From a checkpoint of a small segmentation model.
Model: 1.47M parameters, 32-pixel images, depths [2, 2, 3, 2], widths [32, 64, 128, 256].
Training: 11400 steps, held-out accuracy 99%.
Rows from block 3 of a small segmentation model, named by matrix and row number. Rows with one number belong to one channel. Each number is 500 + 25 x the weight over its row's rms, rounded and kept within 0 to 999. All counts start at 0. Numbers have three digits each. After the name is the row's rms in percent of the matrix's.
Before each channel's rows are labels from the 100 images, of 14848, where the channel reaches its highest value: "top examples" is what is common among them. Only what is clearly more common there than usual is listed. The data: small renderings of single solids in any pose.
# convs0: expand pointwise conv (model.blocks.3.convs.0.weight, 256x64x1x1), inputs 0-63
# convs1: depthwise 5x5 conv (model.blocks.3.convs.1.weight, 256x1x5x5, trained with AdamW), a 5x5 kernel
# convs2: project pointwise conv (model.blocks.3.convs.2.weight, 64x256x1x1, transposed), outputs 0-63

top examples: spring
convs0.109 103:532491511509488513464516477470496526541474529505502459477451526490469476469532528498510515506501472424504478524505459493481498478519526513465511501487468476469448520483517504485484538494494510
convs1.109 107:503521505513493494561519525521512539545550525504520523512512490526513500527
convs2.109 106:473475443534508520488531492497504487451526499507481510516456512475448526493499487497465496493489465476492468484511501548491534506497436492482494475517502487546440487527493487527502507521501484

top examples: cube frame; chain link; red
convs0.82 098:505565510497509508491472436506488506455517528521523488527528488504529479506450479507489471455515493505500473520534500481548529510493524501467463493495536483481514525491508486546533511468484502
convs1.82 099:491507540536523503512539516536514542492449468530490527510514511503496527515
convs2.82 103:506492479521474523500447531544516433451525508495429505498560496519500512485525502512488500487513506511492508500514497519522505514503502514425529508501472485493494475502524505509483506537471515

top examples: striped
convs0.8 093:518515484487498489466472502502516494453556480502480503481522469512494510503539442510459495470502475528478513481488537525522519519515522492493491467498504474526475491501510517481439545496566509
convs1.8 103:519504550517514519500546465478513508493440478519492500491476482499459477490
convs2.8 089:497485448484486511505482512507499500526489498514543505468507522493478514518490484517508480521532560519475532527526492480475516500481473492503533503535480484528505514515489460437577546510500489

top examples: glossy
convs0.164 104:471507479502556499484514517440501503477489479525495481541485494513474455473557486514488515468491490519528507506509478458499507559480531512471519460514504505514522539460535490511507492501472475
convs1.164 098:511505529511508522486556536484504501506524512503491443461483484494452479505
convs2.164 085:570467563474498513519537468495500459522516514462507466513506479517503501477489483499473478509502509543450481543497485494480498504532483500499519488464453456512504525502471501489501489531523505

top examples: glossy
convs0.9 117:450509484474532454456458483504486500507504520515499480514485475516502452503486513543443521488481459529503516484503492455479535531493475516488505469510484503515502516473486487546477511516446488
convs1.9 106:513477477499486496524534501466502536538479469487516499489457485467459465477
convs2.9 146:516559509506491522527515485503475469541505497470502441498533489544496479455511494535525538547476500529520493481509499502500473476491461515533494485508482512491547446490480533489501519488474500

top examples: glossy; sphere
convs0.155 100:496477477462479484506536455517481491476523504493472524503488510488525498462537528530426511459501485512531526476506490490483532516509460473479533503522508501457500514441491491515505476470469494
convs1.155 101:469491482498527472470502544533466491493515543492461495500530462479472482494
convs2.155 111:515531535479484490512524514490461500503480501488477473509521499543485484486550525450488516535467470487507480491517507526512516499566481494508561495512514508529548480520484486542516491528500459

top examples: red
convs0.126 102:468514510537506469505507484504516489460517513506460520494515498503502472423499518553498420519516498500475489503522526497495466492496480490467478466462504482462522479469469516506507515522529493
convs1.126 112:503487488503476506514505510462495469503437462470499544452477512499528499500
convs2.126 107:513456499509454523460505531480522464500546517499550512554522475508469485481530481492510480524491458537519513482508439489510507502481513495486512468501528531489452517464513497524500476500508488

top examples: jack
convs0.197 087:493472532495466473502521527508496468498474494487447471485522493461464457536541499509477475523545447489520461502486486477489493475562526515531487501494510500508496505486542481497504471531505479
convs1.197 100:504486452519492509513475460544522511443469510526531483474516516501517497504
convs2.197 094:530490487503486504454489478501533492487484469502521522457523457507519463516496525509469475472557452478487494465513526509457505523515497498476555529487519511506503452507463544480488519499487493

top examples: blue; purple
convs0.233 101:479497507536515518508481526514492501502491519481455502458529511497497472494535509450521487537530497494439550484510473479488535527510495508499479494511536516523461484463540472457521479516484460
convs1.233 101:496527510517508514535562513502503504508478505470499465461490487460453486479
convs2.233 078:500460498507474473516539472504487490498535522490505505516531503458468509467464480538495500512467523494492472526526478477480534495457458453503488466543469534513473518465501504465524501529517529

top examples: spring; cube frame
convs0.176 094:466507477530475485545476496488499512517547557502467480486527505483494494484487527494532503504448465529485490513505452508494492507498499544473537462508499493510481447460522522551481485511492516
convs1.176 101:529497519456488501541484511520496494538515528514505558550496494523483512512
convs2.176 093:517549500506490497506513549516428518505513467494513463508521529492480521479486533514511507499524473499499552522528493512495496515527517479480518483469530533504493509536524463495559497539537477

top examples: cube frame; spring
convs0.160 104:462487487503496502454462509471505520503508518543538502498537445511513488509507487509506519508494459449462447500519491537503507502499495511482501478533510484468560533511513516519484509469483446
convs1.160 082:493488541516505505535485515512492538436543525492544512524514495495516516505
convs2.160 092:519509468484531483494547512495532512530454473532500508465466479523499511496517455505464505522488500449527480528504565465510487486531539531480528516502509479510504532489465479466481486513503504

top examples: spring
convs0.152 102:530519472532519487464512514453475514498481559520490496510496482502532517532497494504539456478488487498513514483471467498529517548519557477470489462501502510510507454504491513467443495484515503
convs1.152 094:500503485510508498485469492520481460431546521510485482550512499493503521519
convs2.152 091:486503514507498531541508446479520479525537532485508460460520493483518534499525465511478515477548537502500526508462483485521524488516507496490455506516485498492507501470459527460531533444505496

top examples: red
convs0.191 114:516527491536516514482448488501453495486482495504495533533510500493472520533475450496489505489502493482560516528498516485518481465466482510511474522465557532523487526512442475490535487491508484
convs1.191 107:489507502510497503526561536495488549568531502485508497518503499493521511483
convs2.191 117:481516499462482511504484503479514477465512504530474546463477490547479507469472527536478508529474468489459499464489469479476514491504441523526508464515503523502481523463493513541478491527532474

top examples: plain
convs0.31 097:490508486485489492488485525474519517537502509470518548493507517490510476527459489475500556518449515498470493490506503531548501467550506536496501475464522511504470475522550467522530543498519486
convs1.31 093:500466498473487479505476481516478450483531525482474538541500483529531496530
convs2.31 084:458477495517474510503503473496468474478517525499515477535503515446467536463536488538508480518484486474509470547506477498530521505563508481464510492497492509568484477522517529493495513514480494

top examples: red
convs0.169 099:526493517521470501457475495461522491465487524517508536548443561464505480507506509524537484481515497516510492482461489471545482504508505513503469497464536475500539486520540505482473501510492516
convs1.169 105:481515527486506513466564491497511511486453499505526435523511492501494513495
convs2.169 108:533494470558492532476486500518520517501502478516471450478467525504484486502468492522515459464528491506467485556462522510543500478483465465496550482518483495492477486481458514512513501475496508

top examples: spring; striped
convs0.200 098:523493467503506507494521534457496441506523503524521573498500483483483495463538500481495496509482442527484488508525511460478484495537474464525496456506509506505450495484510464481517506528507483
convs1.200 109:527517503485492521490541538491492518538550478504515548543505480483504499473
convs2.200 093:498508506481503512484520472486482564500446491500460509538498491485463519450520536465529525473489456494496493504464497514470480536500505511558477456471496479483478485474492475527495475489492502

top examples: blue
convs0.10 090:472502483468467487488516465502493497478560480481503539462526497512540512509501507534503510455466460545481505518450520474484500508464500485489523498511522462485513517461508518493481541530498457
convs1.10 112:479469508486518462492471487516481456445509530505495499538523495519531533508
convs2.10 092:530497533501494483520499500496455487503508539513456479484524511472465511486472502520529497452546511497459486474491502496485526523471507468479540497504528499513516516535523525422523517465495469

top examples: metallic
convs0.183 114:511473530477467496489476508543522517519507474504531495477485491477518538490491520495463479447472499477504491495536475480512497474529466513416503478525556464539488487469507495503481484512493501
convs1.183 104:530507527522514484505571519499521525545541514494511526512512511487518475512
convs2.183 095:504508502489530496474505464477518529484499482497477548468465464452529490514512542470494509537502522484516526508501524499470479496498533525456466481496499485464514524543437465466524480494496498

top examples: cube frame; spring
convs0.21 108:546516508550491466457510528535524476499514496483511510496497513481535466495555523508487512497536467517488465524531500496520535524534539514490468526467466539535515498481465497511463498501516485
convs1.21 095:498498514483515514493588553491485494500478516491544527505505499495508489501
convs2.21 095:473495479496479501481495517511449531465483484513472482516440542475486505489442491469479526478518467517519528522495511501551517525536482478487489495511494503493527509549459475481532515502516534

top examples: red
convs0.175 096:474464510498473528479466480512513473481498496478480477534505510520505500430544434557520480474492521504533489523475496514501498472503472485525493516497535515538518531489516531469477532496511492
convs1.175 090:489492492523495490494470534487526501445568536522490460509521494502503484497
convs2.175 094:497512504551499486486480529547514517523520536464528539502507507491459488473506479554540515452521509523500547521480522498492512456507468517499550501497503530561501474505490519507502507521504506

top examples: spring
convs0.220 100:489493468491488459509517502507474480507508499477536512512514481515502504511479494514484483475484466521513450453424436478483513523487516479503471458505482466504495486479533537454487538510518487
convs1.220 091:477505497495511488461533533489473437502559515489471480513507474515493500502
convs2.220 093:503547458501505517478451482538488504509473513479505490523500520501455474510577550513514496501487476501462519493495533526514537463530534495502522525511497455501500541513528522511497514512513489

top examples: blue
convs0.25 113:513443495495494503488476490452530506516486489455479468495528490489492433514498501482529475515506522522499548478480455455492536543476540546501503503484458517485494474516492499512520485494488483
convs1.25 106:480510513485499503483524517521508500578561521483503530500501526528505501490
convs2.25 083:499559479481506487506498503455529501472504458506515471466483487526495447519487498510513521489518487521444523492514512485521452537443507529504472475484533497533519505547512487497518489543505496

top examples: glossy; spring
convs0.170 107:513494473547502527524458490476527510491466518485508505521456494540477483550523501477467500486525494479502480479527482460515482498488533501471510461539473540512495551481502466549523507503482474
convs1.170 088:470448493520519471461516507515510522552528518513530543517509513515514507492
convs2.170 102:522502530497505515529475493487473489516511544460455478497469523522547543508495456478502513490529513478494487449521485469522506529539513481468520492479535541529480530519481496457498489501495540

top examples: black
convs0.228 108:463497503501504547504478560513514479525491473525497511506465452486527499507486486490506503526502508464525533489525515534503534528500495446474511464520491503545519520552512495555482480516470496
convs1.228 098:486496487515505456464513513531463443495558517485476508515511494486503519518
convs2.228 082:517529497512492505493516481511501525511503533513481477541499522526448513479552508518469498486449504525487467510500540522529507529504506520449500500520506534498568493543519545523486527492523477

top examples: plain
convs0.214 093:526477500466508485519473478548519536535489500454551506495518484499498472496485521470502496478515537510492522499475486507465483436463522515466510510533523551490478494516548510483488506502493456
convs1.214 100:507485482479498511485480494494530541437446506528513539476486528502491506490
convs2.214 089:515519517488500496509547543508504516477532508501533464495521500483535502496542511502525461484547510500514482506515494511496528455531492455518498482455572454524540504466486522514494498484516483

top examples: black
convs0.123 104:496476497501470481489495562498533556500495520533466495457494512505491470509529516518539508461495494497488497515504463496521481512517515448493513501524500542465482495500539474542470506464492558
convs1.123 104:507499488506494500492452450517471502518480521457482503522544481493532513544
convs2.123 085:469444477502498468534493509511509458509488474515504482522467480508512508501514526507466569467517520489469511504503498500513475513450504538494484512455519516477498513488516531524486504581496487

top examples: black
convs0.165 096:473497493525503501507436517495514483516503520515477478512502483488523493485494514433473464510513488444543509498520520544546541521478502482506518470469522488529493484510504518514470478557517475
convs1.165 090:500502476479474526509478467480514535461454493538541501485477527532517510511
convs2.165 105:497536482494529475467531518511508519549507517521476459522514499494535481500500516463430512483499487517501464486466516521465499478537455489506481507514494492517549503484468522492541498501553480

top examples: blue
convs0.79 099:501465443497455508503535515506483507479483468529524455512490507489503518549488475470537505500443488464490540501475471506530470509475520459462472535472467504507498475487500484515492486478477494
convs1.79 105:527528542520513513464504479501461479493454502503465504453501481469472491501
convs2.79 097:529484542459517489508528491507488511516536499536523530515494523493474515504468475514502513523556546512500450508515493490484518486499460444525493524519474478500530518528466493466510518495442477

top examples: spring; cube frame
convs0.206 094:484523479486476542540502510501540468486503494507491498483510468507485519468510443514463527548503486528536523512562525498519545547515514487489523462508500530471486516448492487484498504489513496
convs1.206 095:477476493459500487450473488504459478495489522492495542527524522523546511508
convs2.206 104:500474473499476527526514474516461473485535498445535522504494505481488511475510471515527526507525523489488569538511538500478485564525481508493515507493497512487473485500516505486473510518541445

top examples: black
convs0.121 103:515488495474557530495488513529493461494478533518493526508500472507493486496499475503489484503472513484553495521562482510508502531527459503498516539477475478522494503553547493546498453532495476
convs1.121 110:465450456488487491488443474503490510519524516517528547515495497519508517503
convs2.121 085:486488497570487528517482520467516484534494522508476541515499449499475498527461505505505492502494459546483457469490474463512528528532487479480497508515484513549490519520514506455518480540496497

top examples: spring; cube frame
convs0.111 105:510500475514487466484512492490502475501484463498486515458513492458523525498509492507518451518554470485488478502495530483464479460507463513460502446522484506576484500485539481506504534481512520
convs1.111 101:493496481487512487511531516495463547467553504503531536526468499499457505513
convs2.111 094:478518426497487473468503488505464523497518482524514501513526485493460529464497452484509523528488444473506465494499470493475500500448516506534463488476525532466489541534503501500491507491495519